Rows from block 6, named by matrix and row number. Rows with one number belong to one attention dimension. Each number is 128 + 32 x the weight over its row's rms, rounded and kept within 0 to 255. All counts start at 0. Numbers have three digits each. After the name is the row's rms in percent of the matrix's.
# v: attention value (model.blocks.6.attn.v.weight, 256x256), inputs 172-255
# proj: attention output (model.blocks.6.attn.proj.weight, 256x256, transposed), outputs 172-255
v.48 106:118109147107086071143140114170119088123088091102118044096150126093131115109136055178102123131172126098083140153114117097139096161108159086064136207098100180145126128246124060132137139118113117103196086058128147141145195134136147167123155118158081147130
proj.48 107:097101162157147087129171084179144151165182128231117113118104142127105138122175175129131100057129103134167132162132112146132136115092127066152126125080091171077116148128138107132140112135123087144131161109066172096137189098122101131160112137076112164123
v.49 102:132175125098100138125118079148134069105069182069161135122089170137112198114086111174109165174121139029120065097099113070052213162115144130073101082122151136117099126108095143133111120115123149091110138163074124137157126145153131165078156147067114151111
proj.49 104:085076089164156138161143113136137119159078013192098117117107147123107168076135116170133146101155142137124181077145059119200146128101146154110136167140092126125175091191093090114118185191102159136147145175114145108115100127105169141163185159150141135162
v.50 103:107215140150146079132151133137118184138137158097163162084103132159150098095149126096118154124160110101112193156145139132096132190144176137117140139125124175138137086103111196142124088072154083156143144161117090122155157096058171186094158147183084115146
proj.50 098:164105149167167166126085126074138188119142116143087154100138110111134143122120137128113156092071105134136100146161140084124121152085119099120140171167137120086122182140104145104112122130132104118138085113107128127123103201142153123154123137129157119162
v.51 093:115091123185110125119106115125156132147129178127170133081083104088191112118141115138075079122185080136168185122084142135074142093124110187112101144113124100143117138154123125136078184105164108112111117123212138126131179119093092136116135176188113127110
proj.51 092:094142159181141098172091132114103134095113150102129129190128181121031181157150150141162210102135163144115080061120085141156103130124090094128158121094106165071205134082128146136155135127101057113204131142148128153137151128141116117128168075090104129150
v.52 103:106102142121179155180142121113125133155138149125134112146107088090124068174154206155105067107115058107143103161114187086131153089137164133077087150119119134123110130106115131093106159146204119145195117128176220126121188152175128137085168135155099115111
proj.52 102:103144160105124216105177148150157142084112087096100143138091165132077126141106095133124183128160125132119106146102124133129117164133110103113155146092152102154189123145125057246180166147062055099123088113109154064139147085114120125138163117153155158137
v.53 090:150156093166151120144158172126115056120109133126107157133134145090115089149123141116086121146136115124155145148112087118172140106130152128133115114102157167102115134179096120107141119101174100133073154096136144111129180169125137122138146172124121147069
proj.53 087:092182190125146141165091091117125144097173135125135175075181092156143133137184173135139144163128106075145087131118122200130161114171159093136157060099104102111167119095067138127168099130086158094163111157105127106182125082118124054127126087146141121139
v.54 097:138135167094129143112153121081148128117118115117132101201128134142148118155175120143167108164150139140110153110081120154114119088136141182113146094117123107161124164117169092151188170028169164092104124166173177198148106105112059085070097149066158148179
proj.54 098:103196190087109070110158146104092084176094089147194183077127121093127098156124154132063161094137053097093161114108121075118097168166102113144134139118073152092122130111154107100114111075095195116101145124185076142120166135086086187116128115098100193071
v.55 110:160096110117159091153114153111116190194091117176142118182101200123115071182150148108123137110114119126099122117148103082111151145155129133151134155096169070090172085113135133153100130124101179160111088147145166153170159145102123134132122105121141147086
proj.55 112:131162146115112128163143161114141042078109154087188158116087131148075106150155168069109168133120110196165208067138123144100110162119130131088189133118174077162131148152128176143075132112140089070133103119088072140127169146165120162078098167141089164150
v.56 100:107141122136147080068146115146161093117141173124102129138113091144133159143121116084140120162144135123140115149137149130097215143163138167095185165150135104131137124112155127163176101156131118144116165194089102068167112121066126094125133156169185160130
proj.56 105:101102065131121118117147130169131123150041125162100072102145176131125129193101093036164117110079169137160122187112126105122146098104131103145120102172143104119130124150096100148125174168120203147154159113088110147077171126104125076113068095074173094113
v.57 094:173129153103087134073133135186082182127165083144155102155132124160108153102113179125144104146083188100146055111060162091111119115136122150137148081085143109091126109071147116079202167152146152110165143093146121142125144155080094129197142128138149157123
proj.57 094:151112085208148141180160147143153066160083097187142095130082082114134125137099092148088126113136137075133167133107165117119170171108146175136050152066147112180154123117202119184137111057126183130146208106111098161127100143106116081105099142104112114091
v.58 101:115130131135161106149187155091101112098194114130144109116100123108032080115146150153135080112052126082113113150086124126105052119129098118156151100134121089131094163134198128118104132139123173143161180189089177138187132128157097104100129146063139087127
proj.58 102:130188103086078124109096195135170093111116141127163128094111099111146124108172060123123105136121107103152124138093114169141172116120141113100130063114097109141155088174134146156137128164145169152131098128173081132105090142119172111170106107176126140070
v.59 098:193181093113111141076140116103127208078091162135157164103110136156099127139159108077140107123130094151115129146181116173149173222131151144122169153125136143141140095101045153074139168107097102124145140133123129152134134120080152124129136133175101133106
proj.59 096:087101088167139203122146164159137132067130102124083139139149159111145177137136137055122168150127107073123124193148171158140136121093129106151109129188132130118167066089094141131092073068149113145161132143187186126146092152092140113030194117162102128153
v.60 098:119133146047147076081115142061098117164177111153151106099140116165152074116121124177127120192099120150118119140085176178095119067104138145112143128082158116160130170157133217116066112127124167115145055150167155122144111143089096116164131102144123076117
proj.60 094:179179127152116101155139091139081143149097135148115110129161163141129114113139095171108088131182153097066091123153133167119137107110185167114107141095121121183141120154143118201094101120116116147125128154185140155180191183142084112113137081093114143097
v.61 108:176119141114078139061153147138135159099133113155164162136151164088146124111117151181089107111123140139084101163134192104155171095091122167184037125167169089156124111159131071155149083140133096155139106128096176099133116120140055138092139087120184081119
proj.61 112:121134198166096149160131094150169101151142093144167160150111122147111162153159062120127138165110117031107124092175113173122151137120145085138060117087148187138158132077105146112083150181146142208111161121147116130098101116148137163123126150148118097125
v.62 099:068119129074110112154142112134162152186134100132094114145036105111123149110159145120133118128112094115080099177173141122138130171131205180141128120107104101083132188131119156166123132089081149096085152105170200151152122118136119156116192133131116178162
proj.62 101:053147115114174104119131070159103222121117073133163155155117087096105152208140074130117127120062122118131146144176078154107099175147063139113123155161115154092091161086130177129081146135151066138147123087188106114156147178127095115121129171077062147145
v.63 103:163159143111141177173120149118117110122040111136137169143139067125157140124166137139136174085126074164086165161142129100249108104089149090033110135131133170038149123122123077119057097128103135142168065105176115118140102118156118131121120092153129113062
proj.63 101:156140156093154114104101091209140108136142163103115166066097148158169155116105113129083165116216117153150090123151129144157145103157169187125063103128167126161119166170069196165086124055113133133120121102102130147088126139157135145136091165122119131111
v.64 096:144087113133098145142131083065172195129056114143134123102064133109082097110103132124086143113110113136170141124121106093165136118112103098123085087167114125167129192108124140128124083092176175100146153156125192145116169120151105160155158118222140137030
proj.64 098:105116106168148128067102113107103112101104118098105088114153122116148170147150121101112112108169114172135144179122176175088176085183165149196177126144105097120194128159165100081095116136111133081124079148129145119201122208126158087121120075152129186140
v.65 099:175122107112120159122056127149117187073120176085097127127186130092197110115133105114107163065149131061136161125199140166189124139115114110151117139186107097149107161127131090124128145114116123175090137143130152137184085148118164132162142171100111144079
proj.65 102:114129128151120088167172114157173088157075086173148161099103121132058142197162113154118142077089111097119130111075156161117132114101101099087116172111121101120124129108127097086131133094146093093092187124073101149137122064134089153169139132166179145207
v.66 097:143138110165142105088138216168100088142122074161126129114109119157094118118191150100105120154123100172131076127130118162113184108144098136130111144134101153113179109186168098167142136076145109093069151113125126134148071186101123182193059080089141086138
proj.66 096:109157173153096149144102145137116146113166127189108126169123171099106092079078102154124192157121123164147171107177110117146140154073091107115161141145119110166099167122118148091116144134141187185090112162124188169162155066103132137081134155086119074152
v.67 102:142150157091125151126103178129143069097141086128142097038130118156134131119139109134122194135157140193128114121106173174129128125114157094126136119065155117164142148183072107129139110137089167152186131089135149128106181132064129167128127114116143121086
proj.67 106:158060104122133114118171203086106104078058110125038143141082153095124161089137133119093137175108081107153094162169176123122128162130132185144139144148161152161113093085172140120166073065167161151105126102107144083107111100069140143138119131168056120097
v.68 098:119118170097118096129136088128166116098143142163117100113055145177169116199132107144142117150111151150078137124083124119148162142173116116133121100156186175103094146160100062051147129121048157159139134162137114128110145122119089148148135159100113070137
proj.68 095:131154123155128127147120162145195175158129196105099200090141144079172146122114100175095144100144088154123141160131151148092089134106125142151102128143072179132128103053130078150199127169116159099151072162123162051170123182036166170104082125154073155174
v.69 106:182140128146074121117124156078126104162103161142170104105099185084053142160106129151090079102132089172129170137163040173137165150131119152060121138137119152112063097129132140157058146075086086094099149083086067173122157139116115127125121144227151076133
proj.69 105:163126112083105158148114098148125174137112103150069163200171149156058143163115151111175174119117121077158110093207158183166134084134160039111117135131150093144149144167150086045162090162221165105165076134118124104129089110130151152116064142110142195153
v.70 094:202128138093119159135079183126137114125192090216067117099095134179187138130124163128122156149154145129095134120114166151149195116170108161128155112105153094123124148114168118176046068165140132117189128105133157102158102120082102144185064156082137106121
proj.70 095:118093141118169167141131086136148142129120150144120103090065063155182146102105096124119155065149057151138161059158167127146125129137082143146131184084144082193103092083104128125117126108171152176130132140095112138194161111126149161059190110167109100130
v.71 099:084104138156115138128115163168164106103156083082067141136136126106110105113143096194135122144101159124158088100156183161133107122164135138089066083171150189108080144118212110098117155135141142063130126178108097103146182163103178119118088140144090117100
proj.71 104:136135113152073130048101171158147175160166118085184102102163122119169155130061092146128158085144133145124146152130136139110141111126091138080141137114073103134132129125120178149156191192103168153110121159139190131096092165136112128081156135144128136070
v.72 106:143171097160161160123112146123119147077120134131084126128097119089108065103153101145078106144140134116125145150067162087184093101059157131134083096130098152113129154115080156130169084158124137128142091114122181142158157112079096165172115107155144128096
proj.72 104:130092130161153188095157122131117150141131134145119103095168080071145088131161047131095136144107090137157101137129043108109199108184159154144117095081124067157112121138165196141143129113101133077173124091153159131108159066070137078121157167168080146176
v.73 095:152098137140171079120085149179102128164094177175173063133091111116135177122090134069090116129109079058182127096115127132041113158209152125189117122091066172098111137085143140097143134135120177140146144192122128160132132117139098048134156101153124077094
proj.73 094:143124107144117152140160168165120123121116112127121139154120064154094109171124138155091150149103157082136150089165075055144137139089126178133085108140136107135133054144110061134120101137135119125154140130183118137142115139097108162160087154140088099176
v.74 095:167132109109145142149138100122121054099135095097113131153113082185128107176079081130090105137129121125135102086122124125122169123108115181167138086079148187102155079078139104106119108118102131091140158085182121116102144137127112110099136135109127149133
proj.74 095:103112146126146117096171114134135138179125151132174086141156119110189127086117114146163139146125140109092142077129179133195146172107120105135066188089105165126092115114145201146148143158128112149137116135130111103165106088113205112121115149188157151129
v.75 099:068224102089177173142167162104089098127087234171135126106078106119142144142155159168123119133128128114125129144163112173191148109120079186130122143146092099095119140171151185113113121148076104132118178163098159152138085134144106168150101107140140112180
proj.75 100:138170148128192109180145134128130082148117149135102121155104102114094123039101077172155141095137039121138157100139159095095117120089142072108177146076110063109128118124092156103162074192168170104097133127116093113152126070159176116146143148089082126131
v.76 086:155153127110130052126094126127090121118137114119154100154161109112171131119159106113161152239202120132113151163115120074080162123143099183102124068100139101137154151195081116157167119096207103088102124101154073141126136122122139120135141122174135129087
proj.76 093:167132113123147102089160135122162156119155152154152121109127091084108120104124176063081075100101141106098107062168166098114189131188147103119094093094221156114094098120173184123136181164117116134157188118164102124132109148131123145121139143095151148147
v.77 097:121115131120127123135119147152090168089145135141106134120148127145122102152107095080124175065061092122140103195173053130188130118162153177118166152118139159064183110061076126163135173118114097128091085117106158120091161149043089130170121129129162079198
proj.77 094:124126084110208105174088150169128098158137103180168126140164156121154142108161163103144139132128111118108184093107165136140130124170126086128052131131123092190129059127125117112103103112135126110177120128086129137182135148119132126168139153126118075141
v.78 099:084104142085147149051130125159107112083139104088116052123150109116148175160068140225191142127142047138151125097097087067161083137099131133160135083128143127114127127190172107156116150149087182105119202080075126102145156137088114065147172151155076149193
proj.78 094:152138153170105106105187136172096156118197118126112091111193153116153118139121138056175119150143069127134165168108102129093147114146103066112180093188157114153131126110116161114137124111113133117132157103149102123138062171137071138151109181145135167094
v.79 104:111147165103144153120107144170156101136076100119124162159124135129137084114154139129127147092113105168143186100120168082151111111118179145185137093182107144121154159130095135103121175099101108121081110136150147084089137134120076128129164149146107092144
proj.79 107:130128107106135096073116173068142125155167138185051163101106121143099133082117124116148124144116132083139122143119155116136119132159161098099157159120135055098125122110115144106185159146144071116139132201115123115188098167000147130207088177130177127176
v.80 100:203125138132113156110141146159135175098087121159154126107121133155089162188158107096130155140174082113148106115154145128125110115118136086119122110083171157147115095203144098122185177062112150112133159166160127088087125122126151091120145086108111127185
proj.80 099:102055154166126085143114148131101145143108123162074135146155146155107061147103154086102112098112100108140153137078139093140154117140135072112141161155124138111086115119129123142104118158076139151119048061093101176120134092159167135144121112173149111089
v.81 106:164144106174198098145122064137152111050165083148121127196165110168188097066136117209170130154168123114098158123134162174158116102143182148130145134142103093085134125098106125136072128107193091088124126138127148098175058170130167173143147153134056191152
proj.81 106:115102076108090089115175149089110071128122122125096065042077110153100131127158133123110135109134086149171124139138121104129162105125180106180140150152130095174108158085083124148121146064156175142150087159074116131092139146122121134090158130123196066170
v.82 095:162097149085095139118161075187166128181097107156106125155177114113152138175116140104118142175172095097155163077161134190158170144139120146117126128082158132079168162138118145110164103125118115150106087070118142126067197147198184085156130082175154130161
proj.82 099:137155130143191128154111161121107137170100173094101110136090128101081097170142157093127086150074147110136167158141181120135110116173106153146111101157165146135162158116146173080131117117111135097139101164089059123125110130139118199098061156118093134136
v.83 108:132109132126172122203153146102130124157135094141118151077164154102145137132150139083128128136159169135169105093105153143133122113175119140103091157149055123103141143182162107171137114106140136095123078115114154121104130129105123145075121128096126111130
proj.83 108:115083166104102140113136088172078155182103139131097086135172176136086116118116128088159151169216210100057168202118094130079142121114114074134089120149105079110144206149140124068187126159150114151110114144123080135125105109121160190156090128104172147152
v.84 092:093083104134162091158134186160196156114129013116089110104113128117118158146162097107109108129079182149132156127160074108127152191139109129109125164128161133131115138159158125151067107118180079131140147104144127108111091138087104096168063127119159092109
proj.84 092:155096108163071152149119092138119104178095127168170124110114142094111087124143155164075111122114127152148169097156151157152106128095148101135165082113173161130072240124176105171147102130088121116128167159138150144105181108082098128131147123166193160143
v.85 100:074086099119155131148147114094150144090135115096147093159164090175146093061114145195154094056125130139131067125142156113090100079142076162119129096109155100129119165090198149146094199166122106151153128160166119113136090054119082151167124189125103144046
proj.85 101:156170099107100113094130161146155110159139149078174166148111171095085163097181142170160144058080136116132122118109106125163139137118123141148143136151093101117148157139104095119098141128157122095116154149073135118162123156170057151149187129128110064116
v.86 097:148088139079111152115113120183067111118137150122148048058096145133160147144126135109179130117200115166095121135093087183088193148138114119127108161119155097149121157121111122156164058078139175134068125108159139131065155070153180147169157145132104077102
proj.86 101:131138151169107112149190147165087146103099141170054154161100130093137159138097180131164180131124192093080101094130173123127151159148163120135093158132141152130192090133117104150147177127114171133162124154133132118100126145142131146102017109185094122174
v.87 107:173149132178105170153131109076119095136048079102148121125138126144153146095149086109167163153099109107075152134113138131147144119129132101120146131103136150139156155201141137110093164159126152150124147142093106109053171135134135060108150131154132111087
proj.87 103:167139107116128128112103161118111131167081099188111142132130135037108057159109092084067083135125105119167158203131165105135103132094161146179116136176110151079196143124126143094140086109132093118095101148115186127144100079088139117148138135117103167164
v.88 101:110135178196120129046106226176141089091122118152142119157102124083177102147161129153145145104132086170154135087109104142172171155094138122133129151164202115151152134194124111141120105123122156083113073096106105139098121142132090125110093152112157108089
proj.88 091:122095199111130081155081146094142149165169124131123169148113074118188164076090120114167139123080143111122164106126133147153104163154104159094110159100143167084172163121113158152184160178108100088108104126140115157170107076099087129121124136129100067176
v.89 108:146119131150201142062149160126116126147124144076102078129131069098112072082149113125165136144066149127168129086134118067120105144109113142144148212109097076165104146099147108121165095158141074125161140133142129125120069126115118127157091134127125136167
proj.89 109:102054084174141113138116130101143075202101067141122160169150107195113121170130134111132146145140133157108141152073115169163086156154113131133154136131116128074123179161107146125027167145173074175120140122081123146116120098112164123107147144138114155094
v.90 097:091156098070140141178133165132197153195160092160188127182100116173139134078137125107134195167090105105144195112146079147157163081186165147154119149118167118119155120078146139164125088101136165151176159109092207062110191062120108083111069159099130139171
proj.90 090:178096082152156173154112154159123108139179155063178170137083134119075127110089132157074126156132163205134168152126162071119131142159137125099170123129137092170167109061078145130164164113097111106188137186152143160122069186116198170142139131119089120161
v.91 089:144144174140052093149062134124112128130165086136136154161119135135130120101100116182132095082109112177119136109087120120094130092065122093136120176147138100125133095105168177080177131107147181110113127081097125093153106193088171052079163076097130074122
proj.91 093:134122137103119178123083105156127145080159179083122137141112146101102155185081106106156109113137121124139085184109108123143092107119163159139109093147146141113179176102140064131096128138145109122113080142135136134104118120170141096169138148162122141140
v.92 103:162059139118121113113136143179109117126153094102168159176175143121158083126147100103121117160125099124136131123169150159136106120112120134238099132115072120160070117105066112092144116123163094163106123128185178150110108088112166127098130095118187106133
proj.92 107:082143120139115085136152137124111114162117101130137082129147076035112139075173142134132131145100129090111163101126138108183137139130141141085121182091156149123175193111117124142066137071060119189203161067087137140078134125139105217159141133130083135130
v.93 108:153175129108121125183083162169129102152099140115133105159143120067166149156151165100094088136104135086135138058129136092143102217125094134113118141116147062154145129120095144157154135157087086145124205044079157157069117162130138149123048142094107145161
proj.93 113:102116067208148148140165023106093098148158116128100221107188083144162095114183137152143114162117099079121114132139171160143099147110080124157132125045126173170111150142110132164164140077128092110121128095136162084107064059169155111048111091155130146182
v.94 100:166087093081127091083179157095115142140158131109146100125080113101121137112130104115110142155103131091089134141123175121137082120104119181165113152142102140146099113094168164080100153108106091170120093100049115139113148156160156130125156175080115114123
proj.94 095:113172101097098147188127125124073187123112137183146177080118126118100099106155101137126096085139098132172122185124184067122115146126178106119145088177111107138163153074099060161155154127143106095108118103110164109100181159094117105111150090137108128105
v.95 100:092073153126126091193173156085130094110155062127074121157138176175151149114102102172131125148119181143070133099100093099148136161041095069134123090120148141173117116154181052108111179107146044137092137081148092152119115122080128095172143094113141136122
proj.95 099:099170108109161096129112111131138167160108224138153080157101109091108120096087162104129083120124081146171151221129088136113078107116059106079150105205189156122117152173153151136113112141108183176045127142186137104161149135076107144129114105136156124160
v.96 095:154198107165092160202159137088105111128138180135145113174166130112174063100169077188115120128127126096194150097149128137215101119135157171120154146125142108147117145178105130159181081150125173079111124111108147107112110151147128146114125099078084141134
proj.96 097:140132149161126218074167089106137152114171064148093161082116098166114106098217110179086116172119164146141130112153108154137145135092093086152147105072099109107120124121189200121203127184142152118034154076121148155130151101117114119100178085157114099114
v.97 095:188078163119111116178098130095083074127085121117139135145104102157196126111088138103083145134086132102158122191157137165077166099119065147186144137175120102131077131138118105120113152040128193125119126130104133125140146096169124146155138121180130116125
proj.97 097:104139132137119128098103146131157119121141076118092106088142123208080150143115078109142190141157117120127097167185136101178153101078066084096050128139131178115116115039227167120085162123099138165098133160127137177161063133153123168149167068157144154140
v.98 094:180158131097126141103127101122083141126124117137119158178171148109126095151126129145155126197122154141160097167175102107146132162088155141188070076098084102085117160128130122081149101067127120124112133126136059120100144111140209151107146143101140192076
proj.98 090:077111098111181088145152088126111159056145147163159126117184132115145103101203126119167139141125116082151103113128155127151152212181118151122136137105137171127062096114174184155128156111121137171112143128137138102112135123155135131164116159166112127150
v.99 102:144142093139149210123174155144147162135152105134104206146073143154141131129082147143112150130161152175116108071183111096056096186139066159130140104213168131131173165133102107151068103103142146128108141076097140201138116145110109164144113107098089128106
proj.99 097:125189094110124116187151140128058120167163124143106109200129148146145127083159142093199128076158095107180091070108178147157141093161146246104101117103092146146076103112139150116115134105061168090115153181145098098144092149127121061089158175072182145123
v.100 101:138183115106149095188163115153144119152176086101176158101116139177150140038134139087109161139091183107136127182120152111158147149137149128150080129121096100157176067095094140173144097108176128119103148139134170096105118203119142123081114105121110133074
proj.100 102:121166090123143125117129119089153086155148119102156183124112087172142162139117123118132090183211127171110131113151134146132170113111150149115128133146097170178202165138156078114107128153111073107135179188107115183144079183145216168151090094096068116089
v.101 102:091121147133099064134136127163132084139136154101076133162136164098139105120086148158123102111133183125083143113133064148135128127150144171084150085078157137209106160155152064106113221119122116158136123137173128137141086085096089148114172179148110086152
proj.101 098:144139161115160164067160145151134109104148078113163148084155090075119174101152129141148141125168117090159154097082173175104119168149078101128091122168120128105104089113140166095087122131125066077126105131164174128134094120123071169123198161127183144125
v.102 096:120135121108062163093088112162110161165115090140130103116077092143098172077109113114164143136171145149122168167110134164103103120138088109118157139080107118139076098137158187131180150173097173123136092084146075118108138044147103148133122187161121118136
proj.102 096:109161105153142114135142103126148186143164141080167100103143110141127116212108138096087081102079132122107108171152112112173149162127147158128138087086107125082125113103160057123137181141105135124151153098190140122127152164143108150133157124146161131113
v.103 096:111151113136110125108127122148157183158193152138070133138174146096086069147100158124121142143149122064109152121107164110082133164212155137159103154101171119091095133032136156103188114080143128150129117176146129147089114125084097139132134130186131131051
proj.103 095:068096108145151129110114143053096122106142142092148133119114162070128125137175137105160121134176154148172147115075124170169125170182107182156114135179126072189131142127169121116151120122098121127135141167145099154105178168148098110084113141100158146097
v.104 103:131068119171095238128109154167164152111217155154135142116100120132172151133106154104128100114091097160115124175103161100130096114160113127129124180150184114156101132172104125140147173092119070131093097136126129160140093172125134122142129124162146128130
proj.104 104:124152127096113095154116094095166154182144095124089108163200168156135090132151080099094125106161078112084104126142071135122166073123102172148101149103143153151161077080140123132132115119116182099137158114124140090149074165128059117104131145111105090105
v.105 106:119156082123112140136114130140197121104116103167129135170086078140134071115103185176134078102129075091147158116142183099095093096179113106191118108039057133133146098041107104072164144136136145145112122101135119115117180127146140144125072130128124158116
proj.105 106:119113168145134099097120132114138157105125110121123130202112118109175085102115112134072076070066113106199155132169170128131127122145054210155183103151123072091170172154137155190135113129135162147129101152097096105193124081125140114136158122179106088107
v.106 098:117107154129137127116097140141127093088177147189111076129069136111146161184169165114149107106188116149093117206130100107135089096191166071151125091124139086133150125150111083132137144112128121140096081107133073122128111094156154157151111135145139085191
proj.106 100:120179172063123134170141170094137157136133164162066105146094152189132134164096174181081107097121092133134114162144138062105159105151120111142137162188155114119129179056118120124116140224176202118116038122163129089163195137110143113121112142123121071142
v.107 094:102162112119137128098094138145095134122143153080136137139162113168137137121093190160072108106149119025082106205135145175102101191067106130133118132128122091155108147161169128153132080130160156135170188132088114116125192117127137129047127109104158145149
proj.107 091:178060169085136168087144131155110089117099125091162160131085118132126144152168104111093156162142114076161088162069144102124103138103170112162099141166155110120200075119110124158077106131144124104117156188117137135078117094139172116140136103142091131106
v.108 103:166181085158109124127149097115148111158084165155149120070109150123149127108145142169101107101139140075145160136116124115157095142164127078099086134148099155181136114166127159154099094115113153079081157082158073123167074149093087149147124102122056155122
proj.108 104:189102136224138123177145066122056119129139113164114161159198110142133151070139109123079178104126128083160069087164116157062171129154132122201123139100104109146167117117105160068154105139140128163072095130066150116115166064150099133060094146172170075202
v.109 105:086102152107124144101167126165166161179166137113108168205064080119095085115154161191141118099081087154105167131073159144123142076091162083128078130125099130125135084149151122105126171163117155058084149112165088100163136118143133097094210124109095122082
proj.109 104:102160179200107115088107099131110099140166170164107116136083127083058167192075095165080118167183109178196178149141072091097170141108103093076169180126196134092103134138147103131112186070114132144145142129155138126137166129112125031128133143142137185100
v.110 103:079142104148127102109132103113103078127160084139123126135187140102103135138085142077121145085155087158143102135080075185193095133149104117215172105088045145168138082109090118120187031155132112094162100129107138125074114170149168133165142111165089100183
proj.110 102:085154091104132140106112120172123163109179098110103100069117120169161166111127122104123111187101143140106138171221157165152119084092103122152034136144141117152144170188144090181167111128111113173112078089157113100100130112117139111111062180138131114102
v.111 088:147179108136123129156161120202154115161141096189166103124069123154151130138136154132092156173122123115171089173078150156193094135162117138081119192095125135118177145146096152125131164173135147114044155130149187106132142166149053090088145162122104096126
proj.111 096:131134181114094142202123113121136140116173141138147103100166112112090163146122128121093131168151130118136067044130141175122162125104117137138101124108115148107130087184159175121121156119101117090179163129097075102148111082162148166071099182081100119080
v.112 098:157151148131099130102164147062151136140118073117121119099129171115199136100161134107101176090085118132114074148163153058160124123184207140105175182103105115091137115082136130142110115126124108147142173132133156119164124097153158185087083086132195152099
proj.112 098:094089083168178160174158102088108129068122180118096094137122087112163159101142129115141162151150153125175165097168116158139119169109228072131107113153058149164158182142084160188119115161146180079172133118106176131156145137155125197163164174132084137132
v.113 095:125132137106103100155176079125169120149190144163091128067164089092146096130120113083134100067116101209142130160109152152100104110148173177099150122153112162100124099048081105151168068126108128095093134145151174097068121085128152160164087146031138131173
proj.113 097:145166102137178140141163095094146145145190148179151152175157112174106107098170180134114151172176083148148141121139122159137094096111185130124139174038165113141169078121115133079139157145133133106094133168105141097135137122125131123083049114179108185053
v.114 108:153161149181098126148081151136102132120104085187061142121105090142109142140130182103094123108121140127126174128087083122101164129125171091106065160135168109134127157100219126162130128177121124165148180104139129154114090136080093114101129084138151174141
proj.114 106:138113150129156120185086048144143152118127117164135090166194131170154079183128125111113093137167124142166130127132123146149127145130093136145151137157120124147032145131120193151115134080201069167127138144146141188160183124173143084111167126098186115166
v.115 097:147175088135124150096188128135145107170115097119179136094171109116136059118158151164152162142124106103146156154136119125027135155094140101131088068130122139140143136071111142095151076041105191052163125130128108115171211175181189183161072091126092107102
proj.115 100:077121076137160114089146091072105155057128125123084119170121117182119154178112140143099155179114098154090092098144190137120121131196160141126131126116135132166164168065115112152196129140106163164104157153108140131118120159134115093143125141086151114128
v.116 105:110073127139082117118076083191108114116137120116165177182130163139048126102181139142120141095119117106161131118147170154110096107086128156173154132133124113194136048118110141135163107108122086128070126125120126144122139099140119154127186097120140170097
proj.116 105:058140184088148092060133173129125080137193087101110162091076108106133200094173115108144131070127152107142122130148095128134133162133131123080100090134134163150094073085124111112116180130107133144134126109140124119156129138151051115140085138160141117081
v.117 090:111161181137158107138118173182134141238116145126130177130172117095147157142130165138163119172140102106071155094148146141158193077153110138172119074154145094151162146110096147101133146084132075099123087126111178122115123204135140157113109175051146121155
proj.117 088:135132137105155122110108105134109094110107124113093119131127098158098169092138074144128159089132133160097147054134155116082090134102147130081143145105117170111120138126059129132146163108063056128141155143028108141143105079161121119145106122125141104147
v.118 105:125161130209149055124113102127111193155108117132153190084154166125197113153093107093114169115094140106183128109101097136121107152172177072072144187108102131117126141139146100121070083149129111166116117113103103123138103188120141104099079132064112155129
proj.118 103:111068133142100203150179099085102094145165094079099105124104163206180151147163115176116115142123166143107144137133121158129108152129144129171105143101153122169102146158095097138143112130189068151145192125077123135084120080081096112142113125188110127140
v.119 103:121124121113133127071118170127084156092079096114086131130167151112164116064100091092121135128117131160157191137115179163158117147162168121158110195082143143129096072109119124114129123135125103191150138142127195116124105161141057040148154112104125165146
proj.119 108:170096134153085105163125108135141098071069089162144159083130101131161138057059096117113098085112153164060111119126127124140154121119121114137108089082145139155078163133084080118114177113147072083107149150156123083114106149130150169108123151144083116103
v.120 101:076164125065125138213156095111148103169081116135138139219119139134113117133128057136141148099121156133121155127128116039095132090112135083163133098156075064132153142140103114115163122145121105097135043085199149133156146138184152091137161111136087162119
proj.120 101:184149133165101107070173146085126117163124139102117107139104101094167149128114118126120138157130142154113116116171147119106193154115114156099136087147154161095126139120157103063159157140094136126164157092186055114195116168092163068144125081146114116159
v.121 094:101122132153116102134145083102118130090112092096114135131101152117154151142143130160100123152122126112093077108148155130126141099063123086128079110143127172159165152125077155093115171195081113153129162094117131093116130112182102087123127094190093135140
proj.121 093:184122120187111111116111146156140104172108105121099126137176088159137123147118078159119113138194094148165088154126133113148147103091094133152171145117152074131128092189128107102154134130159164077178110162094137060130123111086112148084156146152174132098
v.122 094:125127137109166086097110169119125136110118177145060108111179118109120097187117054104112152143078190099138144154096144106142127135152130154159133162154083088091120068122132114172094123075127202126089122127137141079122138111107138128143147117103205186086
proj.122 094:116116128168160140095169126158135130164139149142145131088080114122113164100160151145149184170139132134103193110140156106158158085090128134109136137130155096145116123111113083089074159129166147096109129152109176096116161131090129101119135138143150186181
v.123 104:112128179128065174172102115132151156166145077113094127165112138136112119120128130155138105159102119132099104143080206165150095162117117130123125114092120105172142060098127157183102063091164070184132169092159145134177156135105167112102172110093158103046
proj.123 103:147118150050155162135120088150105115135070140085152085121104134072097136179154142149119080126168134112121159147157084070124160118165138163170156117122143105176147131131099133098121120137124142071095131167142117140099053109119106146150134125145087138153
v.124 107:151121152185179146137056154151127117139139108143101158147116136176151106068191116121145123101142113152152128082184158076117093088134124133100153135112108126153039113141140157093117147104147132069119128135102192118121156141179103075140097095171134163094
proj.124 109:173121168105115163124170085116148160155126177155150122114146109140161123152114071124152134076121120098076167123062129151140183176109033104204099080156096062156168083087173161126146097148113107128148123112132067189060169146094083109118111127099152155102